python train.py --train_examples=72500 --fused_qkv=false --eps=1e-08 --steps=7500 --lr_schedule="cosine"
Rows from block 7, named by matrix and row number. Rows with one number belong to one attention dimension. Each number is 128 + 24 x the weight over its row's rms, rounded and kept within 0 to 255. All counts start at 0. Numbers have three digits each. After the name is the row's rms in percent of the matrix's.
# q: attention query (model.blocks.7.attn.q.weight, 192x192), inputs 39-77
# k: attention key (model.blocks.7.attn.k.weight, 192x192), inputs 39-77
q.41 104:139107130161110137110143110112113166150066150114125130121115096128139103107150154143116122140092156130183129130145163
k.41 104:142144133140119087124178146163116142168144124101134128146154134138129114108130134119140122115140114125086121142119109
q.42 105:148129131120152132106090163141128089087164111124125126108121137142153141134121120133157130085143119125090152172108110
k.42 106:117134122114125147144178118096143105102131149154145112125125159087139133107174146126116112140145123113144128092147163
q.43 090:135099106092119153137173125119098110073135150142132118095104170128153135103122139136172124135154123183135116128093164
k.43 089:095158113136147163133117122107124126126127129138133148093135134088120116128137137114097145134128127094123128122173128
q.44 098:098146112114118104144128176123162102122141093129150110155157091141137123135152164136078086073171105070119148138099096
k.44 101:115107103138143125144094105098143096089118127152115106123140125142142142097162124142116137155145132152167172129107141
q.45 101:141110139153154098129165091122115115133119180145139098138079159125161139069121107158115173143135134133116140128119145
k.45 099:127148103133119150108121160148151152141112098137126149123157121108143130140060162099098079114118142111094128119156098
q.46 078:150097148155154132128116125188141143128161126101163136142111171119132123133124143113156123058110145165108128119136142
k.46 078:131194159155175166144107090161141107148135085129131154125128158102145110140104094140120150137152090112141132136142126
q.47 100:148137170084132160130086151147145088085153083111130146090133118113168147167105129148137143130169139122096113133125098
k.47 102:111131124109134153113147118146126109118112142159149174112104159109142105117157081119099128119141149110143102118157142
q.48 102:096137124131136124158138127115086106135181129160112104150151131123122165113187143113103108105151099106096118143107161
k.48 101:134146132120138171127099111121162135087106119107150176124119082098151102137072115105158157131094184123132166101140140
q.49 108:106133142113147092140141148135104135167142119180111111117148125124112176130183140132090104130147092092148119129132151
k.49 109:143136105122115162123101125139146123111102100084135141136099098118138097110100138118191123101104163116128157104100093
q.50 081:097134121185107121147081129107117118131116120125113140129122106113105119143134172108147129155125127093098121127136078
k.50 092:146153093146091078122109157115174123153112146141120097136148111123098124093133106137116110086109131156154113095112101
q.51 109:172145123123137158110138150170164137081107150087138150142127167133146107131135119136168120124115152165135121075156152
k.51 112:132121143118142106147138110126092128164169141171125119121148122136126155147143123113118159157178101136111120120171124
q.52 117:127146153120122122151111136146134105115145106119113133121112111121129129147089121128132158101125136136092140128106066
k.52 116:123134111110126114122149108119147127097118161151135118144120159121117121124147107143146076139146130101191126131160181
q.53 097:139173139166100138092107145108174139141102110109145148113115091134140102098092084128116149134100169127128142132153115
k.53 090:128106120137130082104132142137103143161145146171104081095143155128143108114147142149121110097157125136131127177119151
q.54 103:087157135131124134152112134114104117144153103132115118108136101144118156130080130142142148148155110126093163161106088
k.54 102:118115103131107126136139107139152115100116138125139119137128130135110127132167120129134096131110155125157089130143162
q.55 091:117117114106144099139142148139147105124146065134112097154128126116093164114118108143092085106141083092145132138129166
k.55 082:111183121136165129146157130114158120105137114128127150067117158150134129093117103139167181122115167127127134138108111
q.56 104:137122127097139142127147122163167107081135127110113148133121140126131105162092121110147134120136151177136159129122118
k.56 107:131133133124119131152151125114127133137164150152143136121149156128117150123165110107122104143172127101132123128136178
q.57 112:110129134128155119154114150123072088132168102173128104103116120136118157128164162133131151155156123128131122163104134
k.57 112:121142113120113179096127125122171126091086112098152167143126123104134106129117122113144119124110171118135142085154119
q.58 121:132152115114115121142133126122117106138150095148138117127126091137100138167084121123122149112148128130116147150126077
k.58 121:131153100124123144117138119113154124091137181149147119128124150122099129105153114135149110136116132101173113134124177
q.59 108:115099104123159133143125141149099093126177142156101113151132149133111153137145161156123111121159114152141124139107124
k.59 099:096122129115113192127125124098152115106118127098146165120116094101144126133085130095162124151134169091124145102152135
q.60 107:163119096140117137122114100129167149119086154094139167112125115139140115128092095103138125131089150185157139101149117
k.60 114:107126152142119105137117143129098118137140143135114086131129143138113130156131146119115144125140098136114108154110142
q.61 082:176119152153157150118159131170127132096123112112098157131100144151149127141143097141164135143126131176137124101116135
k.61 093:098157115099129151129154146130085124135133167169138141129149136110120150112147130100103102154141109067144112133156134
q.62 109:141140123119146120134118153157102089099177128127139118138137193126116147165127140126167114104152127120129142153103140
k.62 113:145145144096141152120150112125143129127117117154145152120156114111127116107150079117126109161160135092148128114167180
q.63 097:138132155154121143152122089098119119139111122102111152085116107140143103144111154149171162168139140125140140122113091
k.63 092:125142134112126108111131148132146147126118151149131134152150149115091103112163114126113073083135116121160122133153156
q.64 086:127110119151111133116103120124111150149083188126147138105151112123110114109164120110098095166107131115151151131163172
k.64 094:152098154136138136113113123137116148153125109124118092128123115103131085163100143147124164132102138189094114135070127
q.65 098:097145126131172111161159131131112105162144133170104079139159142131121179098157143109089102132150075100126131162120148
k.65 096:113117149146101182117112118123161134089096092108131185111113104144127118158076150124169151100109192126115154098107116
q.66 099:134132119136119116135144135100117162136133138159133112145143137131125121108163128137095089135112122140135115133133167
k.66 111:132104178130148142114085146089147114130116114102122130133137108112143116161090115128126156127122142159103114133128082
q.67 113:168117102130118131101138102112127155153105151137119158099120120138142113106136115122129120130118130139153132138164158
k.67 123:126127155131134116138117142140118130130126110110138114139134131120129120143110169126133142107138118135088104149098080
q.68 114:147121111119141145111152166137161149116096150105123133155116154116148089103167100106130105143108134129151107096142178
k.68 121:118121155137140145126108118117083129169132122121135136109157135127135130154103160128122164135145122149091119122131083
q.69 098:117122159158119142109121087134161130127102106115129133080089132109132128121071137147135160129114151141113161122108121
k.69 093:143146115094093123142194163128137146141132124121125128160147150146100136139162133137122093083118127135167107141132136
q.70 129:105142140135115146151123106134124093125151112139106124128122121138120144147079145129129153118134128128105158157101079
k.70 121:124121116119122122136130113132163133098126138133124134150129133129101134108175110141147101118116139077162135132138180
q.71 110:128144103123131108125156166154109116104177107142135111164149161121108146142162137117134085101160122127122131133100159
k.71 105:148123160136136156128135089117129133124139144120123147108127105103155132131106087116132177158125146123127127087132154
q.72 128:135113144126133152157094097118133108128169088113117141116114131131128132140091143139148158132154145150122149137087072
k.72 119:130144105087105136128159153115144133123121138143136148143141149109110120122157135130105067133127121078133126128173174